Rows from block 26 of the image encoder of a small contrastive image-text model, named by matrix and row number. Each number is 128 + 32 x the weight over its row's rms, rounded and kept within 0 to 255. All counts start at 0. Numbers have three digits each.
After each channel's rows are labels from the 100 images, of 14976, where the channel reaches its highest value: "responds to" is what is common among them. Only what is clearly more common there than usual is listed. The data: numbers of one to four digits printed on busy colour backdrops. In brackets: how many of the 100.
# conv1: bottleneck pointwise conv (encoder.blocks.29.conv1.weight, 96x208x1x1), inputs 140-207

conv1.42:082113155110174113118140124163088096140132148119132090156104170175167202082176160116102101113189065072124102122125114125125091179158041182160137081120119155131155221107100128164140159108170149191102023150
responds to: length: one (100); the digit 9 (49); first digit: 9 (49); last digit: 9 (49)

conv1.20:127132093143126125145145179075118138146106131057144106152103077162054172121157153155181106172152125091123106154143239114145113160149070125108124080174114110121127152131126142075163126000122206062214255148
responds to: length: four (98); the digit 9 (72); the digit 2 (53); last digit: 9 (34)

conv1.44:091159158136106148152098100137096136103145069149106119140184161164120108126074095146140108120143218174169163040074167120171076202081171105146129110112104171160093138131061207094093129078183122162110102086
responds to: length: two (87); last digit: 7 (34)

conv1.8:115183072106109160121102123139141104120131152108122122153105066039137108043121102136121114111118132124123127048081167086078056100126090102070099164130127108138111106157154255098158083084086121149202146122
responds to: length: three (90); the digit 7 (61); last digit: 7 (46)

conv1.84:129159109130088114130206073079118104104101120182099087109072229171136100150117125139160069151105210163103139105160129161255175140132123141115114102128121165100138117143128132146102111154151064121156142055
responds to: the digit 5 (99); length: four (92); first digit: 5 (43); last digit: 5 (28)

conv1.11:126150154079094219065164114116136126161120153086108101071144108100119134046171114126121150122125122132168088048124212177143103126044112189165148099121073098096058054103117099101137148048177131137133161161
responds to: length: one (100); the digit 2 (47); first digit: 2 (47); last digit: 1 (47)

conv1.49:164132072132153093096095135088109143176124100224118114099126151157184158080134124205116108184126126100115096210084165061049089122160066116134115134072149092096175078063113117045126066070110093145216111134
responds to: length: four (92); the digit 4 (57); the digit 1 (55); the digit 6 (51)

conv1.4:144137099083177098144122124133105107119155122162106118165114129134077149062150153113055183095170101021148069108094160137149146144140136115082142060209068182159175132150125187080144157090182173121105167067
responds to: the digit 9 (89); last digit: 9 (88); length: one (50); first digit: 9 (45)

conv1.13:092129160111156129099148118039066141102138070116129115174119120046086167113160110080137154165068128104134148105127137136161113128101043116187140125037147153126137119056169143153131099136135089073144148176
responds to: the digit 6 (100); last digit: 6 (100); length: two (82); first digit: 6 (26)

conv1.14:090152139130155139082112131158077102136130065111058124098139108111051158127129184115131085156084187123061055159161121129133075047127123109124149100150135126191184091121161120144057130121118141138108120137
responds to: the digit 0 (100); last digit: 0 (93); length: two (69)

conv1.15:086161096092129157152106067118109153192117147139090100152155164150167145170115108105120116205105171172109171111144120098204137118124132155062141120117157084011100217131131113057130128110061188101113157146
responds to: length: four (93); the digit 6 (64); the digit 5 (56); last digit: 3 (30)

conv1.34:132126136145132157196085119095139107080098172201098123108126142126142195057189102105092063125150144076137135059144172152139112174070157159184146131166089144049140120104093144071100132106111132112157149224
responds to: the digit 5 (89); length: four (78); the digit 8 (58)

conv1.56:124108153107148124066085150115114080070165112097111190132150118161095133142155120128211150132135158096119110132121189125155142134170056123193151117164166124136170123142126145120085093082116143146155180127
responds to: the digit 7 (100); length: four (85); last digit: 7 (67)

conv1.37:116147113162145112155085066111114188085148169215149125107153126102171173149158134106141164116133127123114126070127141168085072068091018144105125136174072113064160171113035107115157138096079172088126116166
responds to: the digit 9 (97); last digit: 9 (82); first digit: 9 (54); length: one (53)

conv1.46:097142132077088072104109151069185092176112166122094141107125103162169074179094137115175121186112167162104157085070162124027128075102112110165093128134154114155100097100100139089086090059119178078084139073
responds to: the digit 9 (79); length: four (76); the digit 7 (45); last digit: 9 (34)

conv1.32:132127064096114134076102143087082089203094109181146116131121131155134143133116145121073147137134115167140072075136141131184163151166110143130117064148115143142136114084145111119106126119136135147116095120
responds to: the digit 6 (100); first digit: 6 (98); last digit: 6 (26)

conv1.88:122099166081124104128164147137106177153120129083143173116168184132138133104117062128143121151095118035094119069141164046102082142187117162175179158167089121127127122089185148093118116066132164068089128032
responds to: length: four (98); the digit 7 (91); last digit: 7 (67); the digit 1 (47)

conv1.35:116097125167143090120126163147121140162166147103179038186127111148195124146144158111055116048142124085131105102105090071090098134149160228088098137141152212088063097094223077124139144119139176116104120143
responds to: the digit 4 (65); last digit: 4 (58); length: one (58); first digit: 4 (57)

conv1.23:141154145117156116103055200102066122133115176152124119130119159130116144103202155140099124169123112102161179095072176096075148156180131155122143174106126109161182084087097128134117104089175172101186100151
responds to: length: four (95); the digit 8 (83); the digit 3 (51); last digit: 2 (33)

conv1.95:126052118132094104151134129133085094109132159108145123090113118181176097147077166135105134166180171132117123123029088052109132142093139136090032209135143088148185084144216255192120091061121143152192087098
responds to: length: three (87); the digit 9 (56); the digit 7 (49); last digit: 7 (30)

conv1.89:129138111175115151189172089080098177127126172105159151170112121061088119192165157083113105083089121107093100220118071235089101105123163080094182074160154151066170100117116088149136078168146093148131111055
responds to: the digit 8 (79); first digit: 8 (73); length: four (52); first digit: 6 (27)

conv1.45:126136121154142091097164112131097125189097070124138098115107135110139152166149134104085169196137058147141067148150127109062116101097145090091136131162169070124143060131174096042077137041106075108119172128
responds to: the digit 5 (84); length: four (83); the digit 9 (77); last digit: 5 (73)

conv1.67:099149111108113184122128162109154127108149161100161092130108144140114149083109155124115111145131171137087159037120135143119071175068118170128128140146152112086148155149183207169091100088143171124141182092
responds to: the digit 8 (51); the digit 4 (49); the digit 6 (46); last digit: 8 (41)

conv1.47:153115120101091120133167127123171142252070075173184112070109171123062160148139112147071155138096126162151210173123153113177177137122159126100174111156118128137108127149169144158133130095109100136147128062
responds to: the digit 6 (98); length: four (87)

conv1.41:153113091125089113184165115123075099104144143090125101142046058154131112080123103183134132160148194150173158123125077122135135205079160235152142153141168116169163146093202179081116151117118118120164084111
responds to: length: two (100); the digit 7 (64); last digit: 7 (62)

conv1.82:130159104163107149089135089122129118066147195109064078103143140150071106184170159129113169146133128150139104132103175181136160148107130171127112166138088124169123079073144205135115164179116128107115125077
responds to: the digit 2 (100); length: four (100); first digit: 2 (45)

conv1.25:135122153125082122142182123124130134177142179099142124126136148126102191164143119191074170093174082155110140128127048155177105133100183099135080141105122086162133104165110152128137098152118101173109064101
responds to: the digit 4 (95); first digit: 4 (95)

conv1.93:149162110085128167132130112157039154115154148153136136098144208048186193079169051148114134107088086076121128107138192088162041128141129166131141121180167087100144099100143103119084110077139142091104084136
responds to: the digit 2 (100); last digit: 2 (84); length: four (81)

conv1.40:115113104079121164136114109162126114108129120066116176173138178112073147111186152128106090109104090099127133140084143080171085160149086105124177132197104145182149108219152142049136088062141151079117078157
responds to: the digit 1 (99); length: four (54); first digit: 1 (37); last digit: 1 (31)

conv1.70:125105141132096096108172210119138107139113127055111106134160134101180126130103070119248149216087146082084095118129134118155079152117142154111166102129121123134109101109146195104094081082143161132115150130
responds to: the digit 7 (100); length: four (87)

conv1.72:118092143142108124118158109107175083130148124141163169090149085104212134133130090197159103120181062118093126141175162213147089147100130134094158073140124099079082124115106098023112152099118094162141115165
responds to: length: one (97); the digit 1 (48); last digit: 1 (48); first digit: 1 (48)

conv1.66:131189128109142109134105099114076106133074133083126111134102108096135181062146108136121077120088145105074115101072100063167025116073082172082224131169102144175165077087086060154111094146029112123063075146
responds to: length: four (100); the digit 6 (66); the digit 1 (49); last digit: 1 (33)

conv1.71:123138164116127119173129124131133099109095070154104113120154123108107171074125131138048175108164170133136114035128143175189118143116164196081131068063093110081139206141071156093119137107143172162120097034
responds to: the digit 6 (84); length: four (68); first digit: 6 (65); the digit 0 (56)

conv1.91:111096129151116169074110122118080078114183100128099083178116096091075134124149081095084142120131103158131108114141101098093116099083137082068156134114125162064164062163087114084154158135071144125029102188
responds to: the digit 0 (99); first digit: 0 (67); length: two (65); last digit: 0 (43)

conv1.5:118167135142095137094112095169117118106134129161083095139124079083094120147130166142203128171128100170072182136149167157146091143140117090128108113102154108082127133143093158131135151109106135098140203143
responds to: length: four (100); the digit 1 (96); the digit 7 (45); last digit: 1 (34)

conv1.53:104100112101119133101113104126192110165137119117165135124104116114138091065143134178132113142119162123115107067154048139101061158126116068086127103147103099144141127168176255224141175183120145125188093150
responds to: length: three (100); first digit: 0 (34)

conv1.18:078123210126105099134152123105068121125109133020115175116172112114094104114142118112142132144130167060119039090133147093105140164127109164142170103184136152124168102099132100114123111082092141089106102093
responds to: the digit 1 (100); last digit: 1 (98); length: four (87)

conv1.68:133148217091102121109097135161065105132125055136135113098118103137063144120136116137108159105105211170158142115155149065168194122132128093129113130142170138085122159127136111088095162136121118183124082097
responds to: the digit 9 (88); first digit: 9 (81); last digit: 9 (49)

conv1.90:115150162152140135152105145097110139195115159072107124168134172157210164115172208102130129123161165063125103129182145147154073135094049143099217090076123112154103122164090140168121171109119183145078168061
responds to: length: four (99); the digit 0 (53); first digit: 1 (29)

conv1.2:141090088097109120108117109120069142174132138143129104125107146081110177075157111177117094158139199097119111126148103095100074119089087051113114138140099088196150092144120237004154163123133158113187085104
responds to: length: three (100); the digit 0 (60); last digit: 5 (32)

conv1.26:079123127135180103112156054081167163071133134072118084092123136095169169157150131115197083123136157112137095129149179147157156112140134103103125110085127162156136093128130152127125119137100116112138177075
responds to: the digit 9 (87); length: four (73); last digit: 9 (56); the digit 8 (51)

conv1.43:127155129151096136093140151134094144166104164153150090159135126078140197061162166160059125102129223094109118136113068126208086095118166151103198135127121063198166077161115042087079096129061096092126097178
responds to: length: four (100); the digit 9 (54); the digit 4 (53); the digit 1 (50)

conv1.59:119109153118086188106125089129135111115125089156103140107193134069096072118086105131125149083126187145102175072101123069240090091022090119135098143130154177130114130134104086124118140157091106082090112161
responds to: the digit 7 (61); the digit 2 (56); last digit: 7 (51); last digit: 2 (44)

conv1.7:108137166081092101109124132131111091088125182146103095166114077125127076143115165072082125140140107172145182053140105154138107166130149165095141060103144131133207106117100180255167115102141126139123191113
responds to: length: two (90); the digit 1 (55); the digit 9 (52); first digit: 1 (42)

conv1.48:105164120125154142140090095151136097105082123108102149126123116205134122153098154164125170132106140158092148189148116116129141175093078110100162135201068140155141171158079187088120131179112139086157152123
responds to: length: four (100); the digit 1 (82); the digit 7 (51)

conv1.92:115151108105147062078134111079194128127139132132103129113131222160198133111129118075132093132139173107091158094086191105122115173148089130137104180137107149034161154099100142139111112080122114153183192108
responds to: the digit 8 (83); the digit 9 (74); length: four (67); last digit: 9 (46)

conv1.62:153131110115132120166144140110108118144083114134144178106117131201118137122166098217072129114139135144187104145148096071137058166119146186163094155162130168169099143143161163064142139151160143152150118074
responds to: length: two (100); the digit 7 (70); first digit: 7 (68)

conv1.39:144094130104147203134104062137164123150185134161112102178139095102129141140094122123115113151157108127141104128137120091075108159060136142077122070133126127106042177090142084021124143143070144132087077173
responds to: the digit 7 (100); first digit: 7 (100); last digit: 7 (99); length: one (99)

conv1.83:089138102111178122090110139066091128108122126183096096164213150140090154100189109132177055074136126122120146104142167115129148113168153142092112119123185155078078162143106078123086112102130152117104181086
responds to: the digit 2 (100); last digit: 2 (97); first digit: 2 (79); length: one (75)

conv1.24:085145151133099057125105212099169102021153172146069116074092120084114166164107109110167161113103140146087091131091152125120137140088152140134143081212121171123185104093088140154128101163099126116159062215
responds to: the digit 8 (99); length: four (83); last digit: 8 (55)

conv1.73:089118130073126149131125078098127127176113078143122152106124165171128142224109092167114178109103115146109175119100053068161102161105082163169100137130130156146179193132099121134180091133162153135095118138
responds to: length: two (52); first digit: 5 (37); first digit: 8 (33)

conv1.76:132143085125121156132106108120130127130147114144128091122088090126177144100134074124090142094124154081131063084123224069054080106100084132143129103136076067057118084122035169118171116101116178107194096095
responds to: length: four (94); the digit 6 (75); the digit 5 (55); last digit: 6 (35)

conv1.29:157176095127111172114086125100141156177128135161101131104124126102102159130150123099161139176108101195145096067182130135151119182152149095171070053116138123159176131120168175151151141074151201098116094088
responds to: the digit 5 (100); first digit: 5 (100); last digit: 5 (100); length: one (100)

conv1.17:122127164133128165083091104100182133143077102146126100159175140125071152167149116127062126129095103221175127122152150118146152161113150145080145104061144141186083137118159106125070107177121186105196087049
responds to: length: one (73); first digit: 8 (36); first digit: 3 (34); last digit: 2 (30)

conv1.22:120145152120097114031147181110081117135106160118120128139102117100111131156108137170082138102135123176075172158067104153145117064087131110077071058116182134131144124116101083071107117145098127120094058074
responds to: length: four (96); the digit 1 (89); first digit: 1 (77); the digit 6 (53)

conv1.69:123164121182112195140114077149148169109104097046102111124135117112146125032143163132107111142080111092079183072077133119129049159099105138127123136130106096132182105080145119202167133157112139096115053160
responds to: the digit 2 (88); first digit: 2 (83); length: two (82)

conv1.86:134125118111139136183146134167108108163088030149166139086111098122109200163167177100191148185143186157143180119159113149141142135100081112117160173147123154094178094173113157098148170135107188144128126094
responds to: the digit 6 (98); length: four (97)

conv1.28:114113082142134154094115110132172143063119117084083080170089126156108103087136130126065141123114226156145106040127136105128088141077123178169113166147100161172123152037154145114048168110102145146148123131
responds to: length: two (98); the digit 0 (97); last digit: 0 (97)

conv1.27:106171145088105125152143119136134097134112115081137140143119086126082111122150153077081144134102100119138122090126108133176065119080116087111122143114111182151175121123120195255141139154085100088070167149
responds to: length: three (83); the digit 4 (46); first digit: 0 (35)

conv1.81:109159162105102132160136080120147103087130096056088115110141093124138153137112125135145151104151169124102191148124167116100127144148147068147152171121167024098170139110175203141111115098201190092099129123
responds to: the digit 7 (100); first digit: 7 (100); last digit: 7 (89); length: one (89)

conv1.65:136115138145167137165123064109131037147110111133119087136232178076145139114177099107135167138124084109199120201134131180151136135120132168095152080142114169117161171136158128041125185117115160104165159180
responds to: the digit 2 (100); first digit: 2 (100); last digit: 2 (100); length: one (100)

conv1.1:121101152127123083062138122120143174126125174140142132112165135085116121076118138151097141077121164139129087088109210092177073159076153168092170123143086107152126099161142146069154117146131129102166013231
responds to: the digit 8 (83); last digit: 8 (75); first digit: 8 (56); length: one (53)

conv1.55:124114089134155139104143111168187099109160117059106108112098116124187095118130102187080153088075125163142162170133208121104115112161077111146180048190141118120137120161092141109138127124125147127113168114
responds to: length: four (98); the digit 5 (81); last digit: 5 (61); the digit 6 (49)

conv1.54:099099088083148136136147161191152110126128131085132107141140103087110160098157101136095148124095058129108160130125043150178100202087152212150081060100151166120141101149154128142168111095132140101057089086
responds to: length: one (100); the digit 9 (47); first digit: 9 (47); last digit: 9 (47)

conv1.74:144116131141108144163112078147090195150175226085160130175120058118135091173098148128033128082115132138086092144122156133116144137134129140176124101112127103161116055051087081162155108122135109083049080096
responds to: the digit 8 (100); first digit: 8 (100); length: four (66)

conv1.50:113180132160125098116119144116129144105096063154071141075141145084148096097136176157186148184160187166131117083080129117212116105147155140155076136093146097135140085202126154066152116155168138110194152120
responds to: the digit 7 (92); last digit: 7 (92); length: two (72); first digit: 7 (28)

conv1.85:088127148129108136105090175098105148128073155099120098153156161068157049140065133127173147112090200174078165162158208105125136071107104063082094121147087118108121117141073042052086061209124159079128227050
responds to: length: two (58); the digit 2 (57); the digit 4 (48); last digit: 2 (43)